{"vocab_size": 31, "fusion": "cross_attention", "decoder_bias": "none", "decoder_positions": "learned", "init": "xavier_uniform", "lr": 0.0011, "epochs": 108.6}
Rows from block 3 of the text decoder of a small audio captioner, named by matrix and row number. Rows with one number belong to one neuron. Each number is 500 + 25 x the weight over its row's rms, rounded and kept within 0 to 999. All counts start at 0. Numbers have three digits each.
After each neuron's rows are labels from the 100 texts, of 14976, where the neuron reaches its largest size: "fires on" is the input token at the peak. Only what is clearly more common there than usual is listed. The data: synthesised sound scenes: up to three everyday sounds over a background. In brackets: how many of the 100, against the usual share in percent.
# gate: MLP gate (decoder.blocks.3.mlp.gate.weight, 768x384), inputs 192-383
# fc1: MLP up (decoder.blocks.3.mlp.fc1.weight, 768x384), inputs 192-383
# fc2: MLP down (decoder.blocks.3.mlp.fc2.weight, 384x768, transposed), outputs 192-383

gate.567:461497502534519450534525468480517488537495499493488483520461490553495501516497532472513461500526503534484508520530477517493480471469507490515482541542501500480527498505414476508503497506508509477518465466487563504521499470500531516482462554503455559529501518476503466507470469474508498500513516492526515488523520466520505503527510477472469459499494470496488492463471500495480466542473484509480497495507507513508487519527529502477513508544527492475503458499543439507493488498562476443525544502501516500445496447494502515482477487484495457563469494523514473517532497467536481561
fc1.567:488457501512492510451511479505464474540500452488507532493523526456467493514496526485507515484483477530492516526508490499485505492508554510434532489544513497480467521499511518489469516505455507482533498497489562499478505526498525486481491522465544510560502482487524491498490505496530481496471514511441510509481430533481499495511496445490493502522508530467515516447499495508498522450485485535495430464474537502509536532499475522500492518524512530466489502466495491515488517485429509485510476498516497489511501482526516483502481506517482511521475513503483490499468523477499544519
fc2.567:515526460534512493460490504578482501520525463488509533514533521497493501479489536473491483477497484504495512482483454505510531539511516469469523532526479508536496498494499515465509513491485542528490505504490524517513515461504509465515533516485479515508513513523510471538536481487501467510491515499492491488481509437458477504521463471516515498440474518511489515497482470484475511482458489486507518479482539476512524494521501484486456518502510484464489445506469444495458533494517536506476512494506477514464507533510491524479515489481511494506489501464485460468471496501473507507
fires on: "c" (100 vs 2.8)

gate.423:499466482461502498489505492480530474495543501512528538520496470471548488460517466518538486518522473486498499509497489507512568465473482462494519505473521510515451525560477509464562500507517455529516507510487528481489499498488481511496453475523520474495481483504522541500535521521547466532508496494468522463504462529496526522484508464482504577514514515495485534490448495507448512496479513472533528495533529547532507502515522509539475455500428527466493512503460479487488466496510506511470505495521546485494464519482513468518490522520515529453488532476503532481536466512494476499
fc1.423:444510507473479556476520501516517460489561520504497480511493497483486498474502478486522512475504521493481519477477482505506517437500495536514488511491506541546498505533501473506510500530498475554436498462501482527502512485494478502488530458525487515482499495478498488454470486496524521515502530472477513458521503493529510474522489485505491540533499505517460555484487485494488463538457479520533527519496475486508484532524507474465495444441451563438509475517470494493463474524484503490515506514448511497498460536528525484538472491491523526532496486511520492526493506524456496511
fc2.423:491526534495484479525513458489462501482527494489491484530489501504502515478502507478501523476506488534546515518486494517507498506493533501529509452506504439510458535527493523504504510478518494498486511506475493486522507503538541471490539443495439532489483473512463480552502471503496535474517500502504468489514493522536500454485505485497475533509515487475526518483506509490477510503495485506473522530520500505517474526573480506529487469521546502513500456493519520520497484510553529502523478457488431505510512544487469496500499536500507472494506506494490444506477542464491500514
fires on: "a" (97 vs 4.1)

gate.642:495475458525560511490471515511489507522498501533514508505511490496491477504451493526484521484505540528475497507489499556502537510501520491485507509504462499535468507518555537507469486517458479460459509523492463493518519511528528484553536504535482514451489535486530496504499456523492517483508479482470509511494494481539514476480494504461465475477549473505428483432472531446501443531539511480511478494483472489487505514485511482522509523501447518504480486487503509526512471490473510539527523476533522492477497510504491476504543508493542543518504503465435470491491476483482522489
fc1.642:460551506454494510470487499501541519477527555493483468481478493499499539463459510523506502524475471481506515465471495477485504507509494487499472500493520527514522451507488492461500490512487492512467524478524510561480510495483529560488484518498531497443509464511462511554524476513461449513546486526492516525510445507490496527497478468510523443501491501517541538508494470502511529486491489483457471478480498521480507508480487519478491493503475521477510486490547486506525538506496445495517504485541516480490454530512540497498517497531508504537468492510545461509519524489486491476
fc2.642:513521535448507487490507493526513519502521526520511567459506468445519490453490519477497535499508486504487509537469500486500516484502479522490522486499480530483506492497498545477516485510492573527476534460508497507503517514523521521497496496503528480521491521538496528525492552502487483533521511501523507543476500464518496478524528492497493498531470515470498483532520485484516530525521500554503454515516522499530506517486510517495470525535509544480513514457530519499476529523481481512469528461536488480525557475486480541481464492536492494480497494563487503495476514505473506533
fires on: "e" (28 vs 10.1); "g" (27 vs 2.8); "s" (23 vs 2.5); "m" (7 vs 2)

gate.483:531477495534480463507504535516508529511467510529517520476502497491510519534513476439513519483480488470449474508526496522492470544502475497480487484488493477503501482524506466514483491469455504496510513499532499502478504506447541446503485448462513505500459470487494533497455503456509486493547527503455540497445526491538537497473498498506499490454453473505501507505476484530510509535505471533530531465536455499478512488553483476470520492513511493490547484519553526490450497534513485494492466522486481485499524453486507508527481538421523471539529528468490475493516476569482453481
fc1.483:520524499486507528500459498518504484501558493467496473509491500492492496505500518528514473505512518524506524488509476488504486487480534503506535533498472539485471499482486524514528528511522485519467480497496473499520512442503464534504525528517444513476518522490501478500512484518508505529488482491572482510536473532489483527531506490496477524525526513530510529469541489477486488460490532436479520551471523498527482510471492503547501497515511509509450504522461469522514477504477520539535550498549528549475502549493509479466506472533459536471499502536533520473506486472522531502
fc2.483:518524510492485475516519507529467488516503484485461475478533525500475486443495504498518484466537516460531508552476463503487521496499489480514438532500520525529484507471541516487505539510531521517498485493517516482573473481500479495478473538523507540542510560521446483499501477565496495489503444499498505510524510509478484467492506501495486490517465474441517500497488520478545505470448456530444503517520502489508465488495492527498509493497515500471494522487478496527509529538470503517490498489507498504534504544480477525515477478540494472490473503522498518459502471494506563471
fires on: "a" (93 vs 4.1)

gate.720:503499495528488473504515474493510532507490557505479511509501500456503465500478533519543516496518494499507491481538477486541506515483489507549519468502462477507513468549508487472500482472464507521455488487462559518545491465490496509518520497516501507528487487500471526485526483454480466509515493509458526517488513514514481485440561511544480470510481550494479487499521485500510500516498502464509512465513526495531530460492493501468518499488513498514486456520501483514474524520480528459472522500497505486541460525531487477489507508505499536496530483548547477464459524469546515528
fc1.720:500516469510473506515512480528517479492521514495497518490478504497501504496482481507507473569536496459487495513422473500468514529537516529519504485486494493505488491480510487499502455463494505508502461529462490501533500497472517533539454509501545520473530488431488476525545506502528525454510489503509504512493513515460513495451533528519540537494553445527498485528515502496512499441527494507478518508511495534537472486495509527492505517472498480467514452483464523473500500489471483513470496517503527492532428545564524522485474519523484523497478502519515461493485480491481495499
fc2.720:474512519494546490484523491491500470520481501491512481486522515496475477475536496494470523500540523554515499457536491502515496489465486497489520487506478543489493488514513515524558502476531534472520546489466485469415446498491467458472462454467495495472486488474483540472462455523492477537475493479446524477533495471535518504552509514471517478484499487505475502528491532499488462520449529471490445513498500467484547526462508478529494540512481520505463527515492509491484512582525491492487509495509518501516513500497487518491530525519470473536504476487539464489508517542489522470
fires on: "a" (34 vs 4.1); "r" (16 vs 7.8); "f" (8 vs 0.9)

gate.345:512495522531521492496553508484495506509484475527514476481468521504512489539503504488516540479511447492486514471478484487499504496525496492525496458521509517504495485467483496499490561544498512526527520493513497516536483487526513542509507496495519494489521437533497519496511503499527529511454476502517535461441461523506555522468482434450484479491505521568479447464537505498450521532556533488532503505502467487470503532529539546486490497499502468492487471457516506505504524457477495502546516506495487544469516509497445476500496537493490488519514477515494535543486499508458499498
fc1.345:477522505458509531525521471468547435496473526473506490500479464516493496555466518472533495515554533479518498522517482511479440504511523523524467494532506516503499448537494512501514511525496498493510479494515532510567514522455500531471482548536480492475550514490499509495469492530520470500483489504450555471479489500523492510438476520514472504507506453505512480501530508483457488558497495498486542443492537487509499521490521561480500520491434495483479497466444456546507471499503485508497465521466508488492506513529496472499515519519511488477506514482516513478524487475507503491
fc2.345:460470526528515510469519500501533476542470475498523506524489499517510490530500493533452507475525497439483482476530489490484501560492508525490515506532505522494496501527508524502521483483492494513525505532529505527500526494512498523518515499555502540507541496513478514524480522492505460454474523479498497493503493485504514511511516496516524490523476495486541517494461497502494515486485480508469504497522496496502504481477509527476511513469480487488468530504485511505440517517516461467514483504519493538515518534458475487471457495503464502499502496498463486471533493495464480500
fires on: "e" (92 vs 10.1)

gate.610:524497463505519513548481489498471496495466519494510504507533454499504534505545531507497507487469490541522482517501485484544494479476512503499466498518475475496512499542496490533498524521496491502481481517532503477511448518523527523471568523520507531464527480467487523479481465521525514492481480531502525527490516458542529499531486497500542483475533472501486443454539495478490518496527491481504518475467517533472479482533502482503484457513553482499513453499496510483497554477533496508522468492513488457469494461511466486529465520462520491520503501501535508554498509532494458494
fc1.610:490478515496493529485564533471512496486533497483490473514505468479486499535518478447491522523495504483499487524501510508474482502530488492526489500487488507513459512480517520500518499508522472544478513513505514507481506491454462508494478494471504443500480472560529532505502541477484513510508498459522498535527469474481529500495546488503515484514536570521507481509495473498551456535484526483478500499488460489488507491492531504489464543527519519533464505458524464493490452487418507518477553497533503512479517485521509481496478492523458475473497502470471525560545489492510514453
fc2.610:453550551498494468505534526499500490525470482523493506464492490499494510470509485463521451459529563532517521528456485491502498490503536540499499492499495510500549483512477478529464530495507511542478505522505483564528456461500499520504478489492521515530497481479501521470481502491517476504460476452470512539562518489463472535503482521427525504462500492500545475474497521491477478484470520496517456448490519528472485475505473472506482508496550546487488480502458474520477556495512513517473466509514548504527506495486468500504484505516491500506488508484507521485523477547452495507
fires on: "c" (77 vs 2.8); "g" (23 vs 2.8)

gate.699:502527465520497510516502480562516502531489532486522505480556491509501500501506510499540515522488491549469482466479460487468483529490504549479494492505479513552538515484522462500523507517490497490523524489474566501533473507461513471487499515474533489474542515502521503506514496458482511532505496541482486413515483507551467517504475479515498482502509529521506510469489525511475487501511486503495535484502451509483470567498534541448513478497478491474484495503531553503512517480516517491497470509479494508510498464490495511563500520481532489450506508476512508501510495525559475494
fc1.699:494533481501442483501508508471476504493466469512508526505496487514504476517471508537479512503493501459478502532534514493511500455526448491522479550426485506468497547536490512552532490484502483524492498514477507511439535471535520509517458516533500469536507493500501522555510565518508506472496481509491548515499495491489499488474500460539523505477534495492463476459502506488454495499491505496515483482490506498551513472486477443481479495512567490513468530468472499492526477485484521550512527515450486503507481519465523521460534443474463502519529477516491505497545516499496491533
fc2.699:490529473515417518455539494516465492493525517453547513529497466489481467496522469517476448527508509469472551508481468487517487476514485496470531516469497475496487488490483508497532524525455551553484482499495511522483505521512525493454506521531512483512477507521523498502499504496530460512473504520487466506505461495512553468510509532497460491487511513486543482535515487520534513511491504497486502495498516464509527491531507478463504484530529498503542553506519511494561512476536533528487484524475504514496473480470536481556497496520537447471494465547515532451487468490499538529
fires on: "e" (92 vs 10.1)

gate.77:490522508532520494482488509449502473509490487484478560519460499513499563518544470479522502531511503439508530527509478447534450514457505517484487481524558434482531462540486480503484495520536512491461550528551500527543488535487491480457480465485519481514544525510476540483467519498470540499511489505462482470502538478431498518519492447503465509460541484520534587508516529478512511552517466498468501486500506500534526489520528496496490512534496513527453515504477516496471524519474492479509517480485475482507480497485533492485549517475496503489484505473515491526480515519489471516
fc1.77:521509483523473512490470475500504499541560500436522518510479493530457544510515524503525509532527517452487478525520465451485474470461456475490509489507520506472524467552466511542496482486475506492536469529550544512522486505509504524467451448446493490481548516504454448466456448509511538534496491527490504498478570505476500486507535509533501471518547482488484514488521487486493525514483544499511532522504479544494477527539507485519493535506480525520509499500520508486529526481509449460471479508450507492479515530487538474489515528510482542517530486505452516499486553520518463505
fc2.77:501511536507454540546503469469504546524517508487495486505529506490462509471493497486481467487508478466480511489465498519514533467542490546507471525488485523548474545486499527531531463521456528477503495532514531508526519494517516556499487459494468475524558516517527529467486482512523516500474514481500466497476531573538536514506451457511489530500534515497421488517501514485548489535545503510502470467498528514495485519544528541522558521467504511507463487506505478495465512527502456497537513533503456489466497486470518505480502521484504497497527470491508521514524471496522524527
fires on: "a" (86 vs 4.1)

gate.232:507532530506463514469471510558479486499551470525499552506496506480443494504503500519524501508493520502499525533481477504477519528524476476505478468477481471482502503503518462496491509461508470486549515514499529534478480515508523440525488467473522496518488512472551499498446492490519498510527502500457532506470496509552525483509491487442495560508525522497501485525523463512525530504466490509503486446507499489480504518506498502455499513456514483533486485478535507505504510506479452470499482464489482492512508503493502528533468470532523502512527546486500482517486503541465443487
fc1.232:490503538455528513498486505508502530498468524537481486481506534460523547484459518526493504467479495482533482488453452486527517524517534471483465505529510500463512481476472467518501461510496518485508474486491529484533521470488470510519548508502498488475509489494517488522479520516445541505460502447519460540491463525499501504509516482505449524486459522500518465531544517479510483492496543472536515553488535488521500522528516485524492532485512495461480449507500517494486446514460468491535525468542453512485493507513494510502521490496490528518525516576520498500533514462513524498
fc2.232:480507493486476510510485459520483476534467500485520501477488505492493527457496503519544509510503460497524482463481465500453502502517522539504515512533564466544455473531496490478471507512483537517505499509480545496535495511509492506506498507466521481454548541495459485514494453439458485527456487510519512485491508505517473477484473514489490497505481495486538504512413492507527493451510518492474441525506543509519509493477510486481532527520455486464482463487489491509513515487506477518517525532490461494537502491522445520489472497539474524477478504487516443508430550548490522494
fires on: "c" (59 vs 2.8)

gate.258:485517513474534461543497506510489533493520523486479497484509502506494501474503503506516506486464523483488532517492519511499489532528486516503509468438521473513512457490459493480516495476492468516427528491524485499529503472494503525490503482506487484551471503533521497477475512527519510515496468486507453496494502503469539532528528476534496495513527505542496534552529536492460494493531512496484468512487481471554507539512489490508527507525525474449496505533493500506540513509500500529525510530483488520478468504510455490505511489479526506506507509484553539492506478477474507511
fc1.258:470492502459508456545512483488509537477501507468485508483517501498502486492528526492500514498493521482475525523489526506501499538516492489506516476421516471497501470474445501464510479468498473506442563493519487512509517461517494556487505483514501485559478500541513496494497517534536520520502464465510461488520507513488513499515530502538490485521523511541519541541519512493459501500517500507481484494490493480530506533497483513492528491512531469462483474540498494516528515524521511521527504518471487518500462512459448488502504469471514499493512511445526555466516510468481526500
fc2.258:507480518482482475523482504489500490454486505526493523477516526494505507502533452470516447507472560516449548456504521534532498490512454509499488449462487501497543486511495482486509514499530469504502534476541507499485483460499470523452486493489514494483449453470495515475482516522528453493493470495457513492545486478490546497465501477496482482481487540518485476515487521501509473506496465504491495435503509470503491494509515481488531487493531489539489491519487513469509481495437477509472492503514486465479461534503543497537548511489506515515522503508508534520528545495541497512
fires on: "c" (88 vs 2.8)

gate.300:502487537495483519479513458465499486493530492478499487548506556485508501522537512463502533480466491483478520489497499463529547511473486458515473514501509491495538479485541555500486483495514491524551481469531487493483498508490499481475484517534509498507508469496538492531463537477477479506507489515504492480467452526484491487491500463469439504503522508554481501472512538496476540493526472524542524501498455468504461512489488481482485493494503469501495526481481442513486547527490463447489491507498540488468522443489506501516531470520445529536486537509492458478502475530519505521
fc1.300:471467493536497528464485466508514456514471523488505494513480512518483500446515507444480504479500530466549494500480507501515526505489530520490508515463548528525493490484506520541471488517465552504509454497488519459484495476484495537527501471520544486485493503504518466445536537500504493486503509457547506474536500512489527500498509507500495516535472525489505451480468498509540501519517511514524457518511540503460500460494545516509502495510549493530485498517494509477494453513488494511514461485509512513484539499429510528529514495502470514490517485517533484466517466472501499500
fc2.300:454486521497499518457504566509500548505510524514551495518508502467539513525474498527480526534527568499518526501554505482499526471489427497475482492458523496559494482497497516480499504489542497517485517490483464494498457509477529544507513522519455508491465508516486505491480496551476488511516458491500464509521481504494500492484557451551490540534485521494487491525481524499521484497511544485527531488492501515512500501506514499458533511525510547445486484456511507475480470493473532499496481478509505509514491469471526490473458490511500527484520481516523496515513482451476499505
fires on: "a" (86 vs 4.1); "u" (14 vs 2.1)

gate.270:479485540487497529481447530521461514484487517481469548522512509497451468458507548457530506530499522498473538525505482482521562536508511551534476501490484472493511473489483503488544507519496473527472492509448555536482522492469467478473529523496486497483491521500496468513498531485497495479477522547485500487499481480547527529496512433565503511518527478494515486503471493486512492479474516507468505462447496498479486518450491493524500521465488493534487456524537513517507524465472470451499508534537481460465466546541513489513483490470493461495485500518522508449493494484470544463
fc1.270:519494530531515471562522488444491486524510491518558473476480521503496533506465492513517517487507511511500503522524527517494489491493517484513508544509508558523507525482535531544475485511493518522485524494541490416495501459561516496515481490507468480505554523528499552499479454524491478477490464472544497475500506487434476483513520563478452507528526459523504491463498484491502495490520493537515491503529491521523506505531458451491531509486516526452500477506481463486508497492512514463466531503496564487524534504503495501517493481497508511498517511515464523538514469528509454514
fc2.270:510496534525449510501475484486472479478439533477478507526453516441493517476490523528514523521523513511537505510476492469472496485475499519507470481487491515480492532505530486519511505506517494493516471451487506525541520463483547511514520511470558488556523529462484515520549509535546496478483499534472498456507482484503472423508493540512439473519514476517524530465460521465480518526506514479510502519494478462489497467488497483479466508484480505474512480510472457499497483496524527475541498516504530487478500518467490481481453481532517500509520536510517482494517542516478528490
fires on: "f" (76 vs 0.9)

gate.65:503466517518546466505508462507502489487523509480510545482521501473454471491511498508465443485505508486508492510484546529541493477518485481523487463473532454522496501523489451534468510474496504482514532440479456493471495508524485542526502488493503533529508501535525528480478531458497541471511499467460513494492512518499479452523513485537504532522504498502484479530540514460457487528525493477518472486517514532542510467498493499499531506547498496505468494515491479507512520481510507511501470532500509505466546491469515461483506500526513526477510463443503467505534537544475509498
fc1.65:482508542513511533447520491510479497499497500508441507505542472474534545499521499504487503565515524472474492486493497446522510483464485493509502510496521488507461418446495464535538516474493501466511456448525488480468469526486509518531517484451508472555482448527532488501503490513475503478505483514500505507487447498528518506473484514561476525545513507518504489503531475494528491454466531473532521470514522547468482490446486520520478503534547482489461454513519519521529502495511505482482533482529531502507494539520502452501527509504451504460486496459507494502498480535489501530
fc2.65:476481512524489538526515498504492553471495474536481515505501475463502479462510524517496519502480482498519481535533457487512486521504499506488495537515477458524496483520547467488497473493527557474510450497510528484511450479544506501504482494485494458436525516504477530528516495492479460537529492477497541464541557507488532489504494512536539561462537487518492553465446476464490500485523497516529470471473499467513483510503518510460489545475523495488493532465517488508522513516486512516521488498548498461468502510508483510503496483486506502498502548522485513466495456505520507493
fires on: "a" (24 vs 4.1); "r" (21 vs 7.8); "p" (8 vs 2.1)

gate.504:467493479508515485474527540515528467492517519485524453502493480489548510491467530473506550515482518485510476508459522471537511548524491499499473542493500510483495529551529494491498499482483502463514525498485531509534501494509513493465514530503527558525501531525491469516475519501509490502474473513469511505557475469491509488503533467475479512484476523479510476497517502483457501531471467539490483524491468491544447500550547439511520493474494489562480505494507505500519545511494511536479460516479540461493476549495463503497486485501480499518511485467530526503504509506487452500
fc1.504:548537498516512520452494505519500511492529474456451538492474477466513503516480533482513595485432505516483477502518510501520557519500479502485494516490550494406501507515509463545503502482474467474527459527513546536489524495523512487495527517468487524539459463486498515488520505512493509486492509505478468515535510503502514476478504531492461541508488514459512539530507537504511516486509496485492504475531470506491499519513527475519513482474480464522540510499517511484508506491515541474512483530515522472484504509479493484497499509496526506453512510507449468481526468490453488500
fc2.504:528498510471529502519546475506443490491504499507503532476484498519524494489520504489452442512440456511520534481474504460525530466500522517530514486508506484518454483479489548483507489473442462517510515491519450493516506486480485495508533519466503487501501487508518497492511498522487399516549516488503521490532493511479539462526504477521520493500493462504486489485484529518478479442473521494484514475485494481502507531507483527483510543470510472502511510510451480516503490517516506514509517528466532467454499501519453488492508459530481448513516549462487478532517504497496501499
fires on: "f" (71 vs 0.9); "<end>" (27 vs 1.9)

gate.19:452518524473495489524484468485525533521498445500488475523483518543483522532503491469531490508508475514478531514517484520503540532500513490543513541506496530507483462493512508510461496488531514496481489541527481516531513530475480550525506532504550474536522515492514478469497521477537521490493502516430495504506501536519451496536501485477484490520518510489484534476513452483515532483551531450530479480539477475504495508519455538490488493518534496531479464519546453500502532492483492484507534495500495498458493472508513551488472489486490520513489521496496506483439508475531469486
fc1.19:470511524489481494478540522476490466484499515542498504509511516521542531509491507496500499508508487528539498516537482488527499493513483522534503471466540470445497480537474519468454498499506454482446524494508475498517509504510475489526513530495518535519516545507494465493529487502476516491508473495453488542507477527502481504503485515543519575510501468508505509539462445474452536524467556492507513535471494482527499521542420442468485443510477519507515474532508481512496485540490514462503549506481507496461518523509475506466432516457509477466476518483500491523502519460483473516
fc2.19:504482503515515526502495503539482455482482492483495471490496532480483486467469508487477509460473470528500550507535504505534509542525489471485478489487531539472505489516501506558474500497506491496519467473486509508463476519521543518543475519475553526517470507532501483516550509526475495479461497484505483543458498503526521465499517489502475501469515505501482516467548486524487496501463521471495559471511481536483453448513497499478502526492508482502493498471506538503522530488460533538472497461502508494502496508513502531493489440497460473516485540462541523449485486532513494497
fires on: "c" (54 vs 2.8); " " (46 vs 13.4)

gate.382:519478512475492484517531508487494470479500508483468517422520461539491506496524513518482500540467514495515508475509518514532526477478496504503508518481483477470509497515515470474497430499524495441470510500475541497489486497517465510511547531496497499509510517531458476499468476491493503491507495519488516530503462544498466506505494499520508499487504507488504513483495443500480486471508559493447515514462495498554543535548481515619511491509503484469518511478467521542499506482490502476480481476479532495532499491508479527515492489478491462480506456550455541495539489466526479530
fc1.382:465529485504543521499498500471489454505474565483546460481534467465519500516489509500480546495511507500478489483497512498529490490470501514502498490470475527482508495510464524488454514500497524501497462479487539496499462470491488493505502483503507518540481513533492483501479493517515479537493470442480502546520511485519529519534523468553481493465524509503525505511490499507529498446446476520492490467477490471512486507495511529513510497476451536445508432532537466488475500478486554471503530496482507478471517506526523476505518507500509494490497488521508489498503495461476513502
fc2.382:467477473482497526490501499503478442525478515521498476494504511529468513493480446497500532565473470494507486484473477459521520467526531503484468489462495467501528483501486478484486481527492510468544514508511541498524517487523476458532512507511504530505492473520492541452445501487480504474529508556488559518513532532493490468480477502509494474485521532475509517492519484507496519512487496496498488488510469473487490540491560455486516473533561510519520512485488535518487450462524502496523484524549455493505483508525494497508488476510519469523480510491538512536476451485493490545
fires on: " " (39 vs 13.4); "a" (25 vs 4.1); "n" (16 vs 7.7); "c" (13 vs 2.8)

gate.445:476489501502515505526524508523496496476453523468480486475524471473509495450509457482541530538482561458452475537524480498522516437452492540500482515487466491482487511514472478502467510491544478477494535503511496493520486440510533532471480479492528519490529513489526504495522453551525433486537482467468437500474500531481535532489513467460486501533533473516489510509498497518454475446519481480529464462507502515494518443496523520481499520536486524501455494519528464543508474461458508540504479496476495512522467492504491505535434487501529502521522512489499536476509494522483557529
fc1.445:511522460461531529461485502540520509552541500503501507552496499492476440497521493517484494489525468478494500479520476509473521534467490478503517470499492521498469476461523455511506462488485481498485487502498519494470522448513497491515474507459471463468515435509494516476485506539522446537528468475509525497481492533550505528499539499492473507540461458481491507563475524480522511502492546529522516514480455442503494457508486505496556494506490535528508499468520515506543529470478494478515484510489482487478485498481506458507525534506489517529451481485508476531514511494521477486
fc2.445:521497507465482489496525468525498530542498519502470472463497478514473454514481488525529536485491523520479508464530479525496554491501468528495510468464505546491454425513519517483469501421537535537542525502525519496512514482522509503506472550530488470496500487511518542495503502505514506511538578506470487481541520536488472518526540495483501506530455476499512478504522481469463507465459495448502519514452514484468493500481550476516489490536539521497507467474506511499505519456518503516523484472496457498474486430544531484477464517539514508467472535557509453528493515462485484507
fires on: "a" (97 vs 4.1)

gate.233:492491495512473510511464504470501472538506486489469503506491475506506557465504505503501484435531457460453501525536489494533544487506482507485458461516505512461503541527505501485530505472485506517479507513484464468520492482518468511462491511520494490469537485535491492489492494493522476503513505508458505511534457485501483468476512501491456479469484525517499508568458491494447498536488490513514510516493486485520511478507482471559518466513496501483484536473461528474502518507494465526509506481539495473525528474516486498460512497492492532444506512476541516452481509507513515519
fc1.233:459527503509519494471494513467513499530520444487509465497503458506480532518498529480507461529489444546507501507459508477534529527513511500488494519512505496520496519535497512525482487487517477515475545496541496468516501502497457574475521506465551462522525492508536513490486518479462500502502496489456524507512544513500486502488444499515492481469548528524508489536485494522507539483511477463508533485500497504535497497491470474548520507490551519459521526516457499506504519546535440512449459513539496497512507451520465523499525506468482527471468505496481476493499480515527517497
fc2.233:493531467510490486490497489468501463521503490522508478488499493476506487463489520512477503508501465549484502535499471521498492512513484521477518486510511509502521492493476497460528488490487496502486426434506514494501494498521453543486530510482528509522528492473525494501496556493500523525512527493534457460509498490513477521516495554504495482472540466467462485476556456499487483517530493535513482453511504474503474515531516443499488468492488480477483522500459518494522494524478455520531541497516529524479482535480485532497498521501510496496522541478530559500501496479467532511
fires on: "f" (100 vs 0.9)

gate.469:520500521532447545508506484478512519503489489506454506506490456506450489491478477485486473434491504543517525518542526539530498475507504492502508489481537515473525478488504490479510512447487520517503495541529495527474526537483501520537486486527528453468466540529495496490537510460502488526504511538504502515511490518525479498509510496471508509538498485483504508465529492499515487533444535506495512496487497537485492493508508492472509470457493492501541509453503482540506537548472507495545541519492494477510510504514531532508478471512466461506515520472486499498475532519469477533
fc1.469:487466568525472528479488501492481495472531479489518518499498476507447475488455488473489520487466497472499515500497517556469506530498494481535497494500513472507537454491492489536526492474469543515480476484527526520454528495498475514521509497490566478522499497522492475480478460467479528557496508524507489503507519496562475480488501541464516515523525479536520465450549504498537520509482508478484517497507490532453500470525529465500483506436519512482516519514479513533499496547465494489467506533471483476511526498513476453490470516479486464498512520518492520489505491494528490534
fc2.469:494493515533474550533527469501471488521560543488481449547474479477498496479466454559519464441474546479454479479475478532557542503516507480482475487511509482512506522443486492501488486544497496519493480509509548467511512484467480507503505467497503495478478515495484480480488489469526519483505505516521544529518533499514494506506414505479528510498513535521479478488551536477539512489499483447512502505493504461451483459521513477493492483475528548526495504491509471522521512509512503483471509481512521497500543500536490524543475552501480508557504500519532499513487497502499478484
fires on: " " (95 vs 13.4)

gate.219:487471539449494500483482532541526508516497515485475493532494532467489521489546486505506471500488485484511492528464547501475514515518490504487538467468509520489507508523463462531455531514510507483502478551490472461476499475495508504515512558491492490504511485482513504491481499503506503499510492526481507550483508492490545461495521509446447474485488499494508485485461531508507490486461469474468497521505455512495499500474533528488470502486489501517516525497503490507542528493516513514519531479508549488530523482504454473527508548499477513484474536513498527463459477520466543522
fc1.219:462477540506481528453504517480533497524495524521502519504499529506478482497496506491493483520491502478473471487510512489489518555512468504495492500469475496468495537505543525526510484485530457487521488527470472492493528435507519492502491549509467497454485443484511470460483486518492512494501485521497548521489529489521553468482495518465495538491484466521485497528527514485514490475567522490501488515471481559474441483478511489535541471451516503447472548490458526507547501495551504507523514500515494522469520475530505492484495514466521529503509478440468452489497482518511503486
fc2.219:484508554490514474476545480533483500505506464503504528511512540544506474526484452469498504534483441527478461440555490467482490479501521448478509503461557539521508475503462470508458562429482484478491511531504485532505503511512524507501492509492519490504490537504454509483460492522482515533494491466497477543529531523492480496519503457480527512489509526481492482505481530477480520498464491483481455509476510507481504515529507475549496474474516493475480538507487501548484525504519489556486475506531499493550510518512553490488526504501457473541541538485510506489503500457472498562
fires on: "f" (100 vs 0.9)

gate.521:498480448527544466427483485473499485504523503494504450504512479530561481487506475485491495479484476475505506505527488444490498484540513531540509506524426480509548513457517515483563482520458507507479523488530538521518489554478482499487506503519489459522524490515497489518503508514502473503506502545470476490502501490476516500495511500463536501437501521489513490513497516485524494539482504481506540496495488519453515467532531476476519545487485484521497487477519510496515518511523484508518479501502526488531485476502522501552502497454564558480534523521477527479537452451451461467
fc1.521:508543510445486492518519497510565512472475492516525511539511518492476470491481511534551519498497532518484494505500528540517489516457490492500490514518575518498482457503509462516464506508477485480508527495480472523497539462554489495506523512502486534489483501515449467516470486473500518486482530478519500503496480489518491485517528454520462483560472501496481488514484487488496501461483534471514454520521512481524511516463489537512481527498485501529472495546470458481498506477482497462502498527520469512485521512529476464442469517519479504519446494503504463502491529529507511513
fc2.521:506463518487466502527511541503515548511494511463505522510469482476486486533485490523524419517476494506493507523470460491449453537521509528527492496511503467456494504508482503523507475505498521511478497477471533509486539509532544503499502509560532504483505468532544489503483499485495480499494507483538522501473486524499527509508549518487523566499491480547458484483484514467493533527470511514505487524479516496491462502485517493465510501458509481499524500499521491521489486513484505491513538482512507486467527489487510481497507529502458456527458562482517460542475534521517512494
fires on: " " (72 vs 13.4)